From a checkpoint of a small audio captioner.
Model: 19.2M parameters, mfcc input, encoder arch conformer, encoder norm layernorm, encoder activation gelu_tanh, encoder layers 14, decoder width 320, decoder layers 8, decoder norm layernorm, decoder activation swiglu.
Training: soap at rate 0.0027, 8600 steps.
Data: trained on synthetic speech, music and everyday sounds put through simulated rooms and audio effects, 39062 training examples, 56.4 epochs.
Rows from block 2 of the audio encoder, named by matrix and row number. Each number is 128 + 24 x the weight over its row's rms, rounded and kept within 0 to 255. All counts start at 0. Numbers have three digits each. After the name is the row's rms in percent of the matrix's.
# pw2: conv module project (encoder.blocks.2.conv.pw2.weight, 192x192), inputs 0-95
pw2.64 090:157142133128108099130116137146148099105166120158136137134127138139145146087133118126138136173204094113110093139135111109116121105135145191137087094075149098137130086109123106120088147109145107113106173092130183096156151104110069114114124098083123148111147146136115173111095073105162142135
pw2.65 089:145102133152150104108143117101153120144160175159088130133135135090140087128171122106150113116152091129096111141125127117134103129121068125116107165156111116112106129115107135123115118148141111144093146093164125128113104136120081118117188164168189121116122156133115100128150121075080139134
pw2.66 107:163134129157112133106136106153093074118149131106137140126104110151102099102135129140126122133175146156133139129143108145119165128134134139169149130152155132146101125133115078123151147099127096091157114101164130103139140129118196130084120152135093121095125148156147182124107105127083117110
pw2.67 105:104140133120109085154143086127094132105107104151133136155117118153096146137130097145091165134098115088139062119111128140163147131133155120141116152156104136154103141146119093070127140120135115136142136120119132107121133128106121111167148110134107125127115113095164156180143140139178157148
pw2.68 094:122111122144139107119108143145131104161146126065117113121099127145120123126125128154122131109147104101129145107133105150135133134130079096150112103076130103157094132139143127119143116182144157128107063127123101120143141134146132129168106094164130122151049085116135117095094107152113167122
pw2.69 097:109098110130093146148131140133134157148088136095160139135147105116119126117100120149185186136151146103118115142087120183123112092145149146077115133118125083116098141097109123184115136149154089128155180108106100124101128133073108127127113084141095120119150115130151135110059139095120163150
pw2.70 095:125121136147130082114147150140142145104078132177140154115095106151116107109084119129137080135134126146141176125106139134093136140124127125108133149130100160150114163095137133162078084122097183133107128148122192148118118127153104118114173113149096107148125102161107117123106122071124117114
pw2.71 098:156144100095150141127203117124072131079118124112110145171102142130103143073118094128129135155111135123110112120085126127149114153135082115148101122144095190173108140157099154169124147091148164136152130132116100136146137155196138105162130116130124068134101081103106102151141092125099154095
pw2.72 095:080148097131135133101071079124150111114132145200116115168165090095142087148115132139093147143128123136148148199168116153139156131119140135090148135133133130106180138151116158113123157148153155143180116144114115101136148170056134110124107155143130119108136108095082119118085150116132124117
pw2.73 097:171079127158111128149114136161117131121108118118112115142123144128189117184135136121098134152137140116131088168134125117179149139097128143078102077113114149134143136125152135117095076101112122185125096101179144106150105135128127150129119141131144107122116097131117105116155148107124135083
pw2.74 098:131130103122057177126151124109113085151112136126108096128125082093135110135156124162149150151152150131152129109149076145118128086115111165096153110105109169115106077154137112132135115131130126156116087151164143147128095134115164142127192101084139128113135122141126092156155150117125136165
pw2.75 096:147147107145174154159145157122124128157141128127136119136119134122100112144115144133184145135100154104107110097091091110107115130118120092170177130113113125121139107172133073078123135134117127131121128094108122123121136147162123156079118151165169145124131123151103127141156136138139122108
pw2.76 104:093123152115130134089108144120114132142162128168107114083090111138159106144135164106109173074092092098154131148070106113140133110136146129104139097172130133181138127069102133107119119156106114170121143101131160149109117090099148107122090145124134126148095133115132096146137144120084116160
pw2.77 100:107135150138104117096127103134127123186165123098116095085159135105156159155131136100131140078142083159150151129101150133095156134140152172082144155121095113108127102082127129119106107137126142113129144104096148142118114135122112101144143143102147139124124109146156164086147140117102144155
pw2.78 097:132133108094125138120136121130129129132136139120137071097123179143112120112136126144120105157090079083101139163107102166179177145129123128141100097146189134169133124110133097126102122088142103113142107109153079138110130135107107129107081157126098128123127110068142093130160094117110145177
pw2.79 096:109126118112105131117126093117158138164148118122181121132128116161153156142131126167098135133131089064159142119088122122146117120166145125120116114111110109096100115129146103106108155085129073102162156151118119097105074090093113184111148173120143083132139154112146147109112173144108140112
pw2.80 098:188151119091178147115093116136124131115084145126117143136132140109105123139118126102097105075125148195139100125149130133121130171133159130121087158107113111119160107121132116132121119116158134137081155162106115089176166133126145142111161080121159134137160138148151126134148137179126101121
pw2.81 101:103160161144153117129135104095104145141129093121119127128130106120158098140112173157103152141156137122121072115114118134132131116146127101091126101104106153131078101158104149117105110139114119126123147110104141092121158107109092160132160133173163133156129131141109156115099181108104124146
pw2.82 091:142136113133115114096143171149080157144121149167152137152119101134114121155124130107125110193096114123111104118163121140161133143137123148152140160089105137132132181158115137139130134112130174136103130125128146136150141102115205120126150150095130160154152118158130175095142107111116105121
pw2.83 097:145091142142122145135121108102119132147181131132114150149131187122110143097151123093109092136171098115125106087135135105094124129170127135097135076072103134115087141161138083102128115127155152126138119084097125136094127181141102094107162178100130128138120087094113145128104126161153121123
pw2.84 098:086124140115087116135145118086149138106163103112156130136167099157148162127097073156119128097124141098140138112114148122091049110132117148170166128124070149086090123136136096116145157122120151127116148144122078115136118095110091107117143157135107162149123119127138096154154139153132124129
pw2.85 103:124125127120107119113109152161042164140124150157099151141181141165151125128149122135182122096087138151131128156122114143115130114133119090148102119131134159152097102130131134126113140128096151116153100129102136108152155130187138150158117101171149173152139111098105167129171172138118152152
pw2.86 101:140155123120137124120157136145138122137158097115164142159135139132143146149103123162146176075128136171158101142135140152083165144103117127124078119123110110178128145150136063109090130112146111092130122120093147138144172161128131110132157110154169137119151139072100099127108128094125141149
pw2.87 104:107106115107117129146109141136097152112088112147163123110131132160134127128071137130123143133127114115119082108161139073149114112133094119157156158090111152145128137120101152125141150121123140101140152142153134154127142111102119128141131132154195097132171144143181120126143123119137198125
pw2.88 096:132108107120129150162119123147136130140132142108148116160098122122120119150144099148145097103076134149115110183160159115168139161113150176107151148102169117160124178124135159156137138149156158095119155101124082133124138136149073163112134154153143174118144111148064114123098121086130110110
pw2.89 099:111118147145128097114116133165147100103133106139141079100116167099109164158143104111130123130108100149112142130189151110125113112149107089109098113149155136135116107126152153131108136087174087086131110103110166166114082174125117120127138110102155159147087164108124104181128120107104120107
pw2.90 106:127104101113100158114094139137131103161157112111119136144142180131143118160152132131105092108135157132128127127151140118127213140137166068150169096122152155096124144189122105147117143117166103133130170123158107112143144152128141088114087201094130160152115176123108147145107149150110138088
pw2.91 102:122113089079116123104155108108148163155129112125161122152088120178107120136131171129119123124091104123131152138148159126081131103151167109114147150103150113114114095130134126079168095150098130136131111148109175137133120095077114117101171128092135135095116144173139123101161093140125114094
pw2.92 104:106124114090143133135101156122107104159129162108112133130154116110135108117111109102118123136125121121158123113176113124111132107159112130104089118165133119083114126105123165130145135164129172081090138118116136087091137100138086145131148117122169111115118109149096134114142130165114122155
pw2.93 101:076138134176107143140087136114128146144059115112134176087127151141135107126156151119095127169138143144146148085082142096177191104109111099153135098108154103121114127101117113166136138159113150144137104125120138125151153141124131064137095177097121118125120138142130111124126120106111139128
pw2.94 097:147133109108133088106145103119088117116140118168143124082183147127109157116157086171121129135162182111094125115151097158144096143114167147152158132124113143136162139127140112135129149119113173131146154132139122134091159127161111102132136127117146145144080117134096128118126125155137109123
pw2.95 100:131103137092154132137117105122118132140104098130115141098083078150165159142119126082111173139145129100176173107147121104108097116129117154167114107115141082118144150138142146121124113182114108146136155162111118113121096156149136110113130149120103158153127105110132162130158133098067112173
pw2.96 099:164143108132162126134143171140123087123154089139137146075138136090125170155147102134114136130122122176136088113130090151108115146141096130125160156125128140073114179153118162116111125087135137107123158135137132097173130106109095118131139187182180155100114098147118116110122120109089110141
pw2.97 102:110143131143125140130117140163059102129091107116119118131168084126108108129150130133133155072121124131153147107145108122141114101144128163157117142154112114116139123115121130119117107107137081127159159159103139166134147136159160106138077141128093105156066125111132106093127104168148127142
pw2.98 095:144138105108138128130104124127137131129118119147148122112131084152163151141093128146122168108135147124115120137115091136128086176120146144144078074080106116123127152132106097135113140138114092102140120141116173132151093098140166153154099125126102098131149110171098115089168108142116138124
pw2.99 101:152129133141148128148117130097154159146163119139159141131124140138108116102120129141109119128162089160125113112167108094107153149113177139079140088088137131131091111134120142139144156148105070151146109144117084121147116127112173088119132100150103126098158157115138099167145088120184075149
pw2.100 108:142113127136102111136117109114174093110106189147142098103135132158126137121163125143153115098135135169141118166111108101132098133173111138126159125107100136118072113140163113168119131177116160168118149161175104146120111102136157158191108127133134115073087119118117127136143151149110157125
pw2.101 104:158059178108112180112097109104120120085125156136111151137148121114161140098132064145147147114161086152111095127102095141112147116141151124123147155175138136141131168163150115109130102095159163132132159100145114097096140161123145108162169145121123091127174132105123155163113104096110119104
pw2.102 099:085103141123107103118120109143101131186125101108095119154095135117120146093156096118125123142105113116142128119130150127138096143152158122144142101139158101029112121140107110144134143158128122116110124126184118145123099152151117134166123141183089122107129145118093133174101122122125138115
pw2.103 102:116128134133148127142163166084130153140149094159121126109102110123144141112123183105134129099101155117127094104041127088165155097104153120166131096145167144172144137127123114132128119135121110114115179096099134115092152116166150151107137132105176128105101148144131149125121132158126127135
pw2.104 106:121145077120158186081102118105106136118124163125092147149114115147139126120103136139170119138160145140112111172081130139082128150082144119148110166113111124136145125114146114162136122153191169116138123138120091143156147121119137117142148121161137121105135111137131141135145135132160148137
pw2.105 105:116069122142146118172130130163124100126123109126136115100111106096147174127083135141115111111111155122141147172165159091137138154130132122108149124159076179096134105133165137164134116145161099075164139122109104093110128096132128110117113104126090138099137121103131105123108147165106109157
pw2.106 103:165080109112129126160115110122135151154123125167149123139146104134118124115161155145130125097187145143177123149162133152148140141160163098173097133154134081155139122119134107101087131108125142122157102125085209132121132110121112108109089091148160161130118114133087151202164102122124141101
pw2.107 109:116129118162137148092135116135140161088151189145094129131185087152126120124103160155110105146136117104127117124125126122133067133095147125137154071148139111135161102121149099132159139126124164132114130112110110122106113127116074131104165113180088126138102138139102127146082149119157094146
pw2.108 095:147113119140087091109164096107150155118118127133154144123131135150100142133113143139176134122115108108176160135134127112126122134132180106130161101126146150104104132117138130122126148084146106180107123115104151136132039149157121159138115088059139088134133121194110129164141111158124138132
pw2.109 093:118149097127097118114094098116109076137113116125149119176134172092125199174140153143082133138125094067143124117135136122120203153141134116129154109142131141120141109079140114110170106130150128179130104129128112089165124117106108130116140129117121123120160131127152128140160134152120141127
pw2.110 104:115148132130130105128142106109148146106117091118132122153086160153117144118174184118144125148123102141101149166112119162091126106113112150137120069160123101110098142125115138143170114089099121104138127127102091144116133112120095091137133121119079107123154126113162139132159123095085140100
pw2.111 098:120082141120127150124114131156185166116137114144114107085137097127108134139157147150105166125095134133120106114114090086110132147118133130172107138123170098181131127125123170119149144173150107128110136133163101110132132174113157143167164114163122167126087115118135139151140099145130158098
pw2.112 105:109163146140115119146119124148135139109099117105136131112163157129103141146146173131073100151136144133141104108143122117135114107162129130158142113119161124131138137130141124137134147095107099123142133095089128123099086146100174139134124113126109071113116166120130104109154106133148164108
pw2.113 086:137114137127110117126135140105174128100087111139121086147111140131126162075105100101138119126143130131128077101147182150104138123139086174141143100141137157108171147111120094123130151108173120086132131094146164153115138103129109137100128147125182132141106118089118146147160141112098102143
pw2.114 098:139140131138119128111138102119138109161129119166141123093161143123176141120110117124112104118179123140114106138101129126154184153141082127094146100152154164127145118138132174113111139112097136080129097104113067160101147088140177119158115108121130104137095089132174107102111136121154153131
pw2.115 100:147120173141151119110092165155148087144086111144154099096130136149134120160129129151173132114123167086130167143127152128115121109117128118120148122112125110111137127136167121160096139083143074147126144144143134089142101143137158131148130132107099091128139139134129123148103136094160122079
pw2.116 106:140098147149099118105145130152126139145121122149162153151086142155167142151098128136148097123143124130139144134149134143130105115101133158126100143155133086143107116128146128108179145112124121166148096132149129082146077134139057107136124134110128126156130133114120137129131179161092119134
pw2.117 106:139117128142140104078141143128134115106126105127144125130133151145135143124112164120128155141120126141111110125078102127081152099134099113092151126099142107103114066079141125117160155121089146135070132101141191152141125169137156122117138129131135147132154153130138121119084139174120139155
pw2.118 102:107167109117148136106131142124142140109167138139113140158112109125109103142182168194113167127133154127141130106132064088105096167136125152123120088100143109186099148137136122110111154090113162120108113132120153091115120128149159106103113165139105106164130104135127102115150124149093140119
pw2.119 108:072172141149142130114119082121140130095139098140148137129131138088151154138122144145106111114125095119130125117183133073120152120138115101130099104126172110160156088147145106132140119131141185111098146168132139129151132127146101115112148119118135129097151121141148131097105080140138122140
pw2.120 099:106110163145114132132096120154100118125112110123162133158134162116162084138148140155161130126108115148088105106110142113146157134140160119124130138080137140152121142103094110123113137154166144128074103135129133134101076110096096122146118135138124097112120162196125126117101107133135110113
pw2.121 103:121126136098114149116098122125142130165131137106148101177154151148139166125096127143139141112126125116125159126088123140104130115142131094096111127102132125168142108192122133110150121140161132113085148127144173163137140110135094167107144081155156157154114164107096115148144102169175116150
pw2.122 108:154123100162110117138129158160091131187164114101112110104125102117155114103123097115144161114123128121128100128153139135121089142113164136137164101147129126141119146084104138110149165134118117150108100136085138134136141103120162124125124136119106141162182132103176143106132148115103111136
pw2.123 098:175128114145154121161151131106131124149121123125153126119086120139151112124125178116115118117135139105092161159106120109112116142090089131106143104151099114141131124129141157171125142135132091137102110101108141131127117138118160118167142110161174149115116121116120100079126099139111173107
pw2.124 103:080098136116132131123158151119109135093129153123137115105114090195159145162114110148116100175104157115122166100121111113100114127149125158143148105140106127131111105121138142101131127120166120085126107165130088128090161118120111121145124064112096164117141114075116172132105137072125129148
pw2.125 105:107129098129133141134131146168121141133141153118143165142104125133126128078175132157160164101123127124121108130141114085129104122126115095125135152111083145124112131121140172122134122135084147126123113126161124096120138169161083132159135159115124129128111135103158109119116101127108148174
pw2.126 097:147201089114146111080138185097138096103124114156144117102125144111160136121141163116159107124096143092126113092125133125130176109146095158117121132096122153123111106130112156135093126133147162156122143143122175137119120132127166148102141096150136105134131122127111152160085146153138140101
pw2.127 100:149111141133140111179184124147123146197149098136111129154116114140148113124105127087114132126114139118115149127151137164147163159131102156069112122135131126161056099111107167075152087159125115119164113144104129124118142130117155100132154138106143099128149153140144147151173154169136128125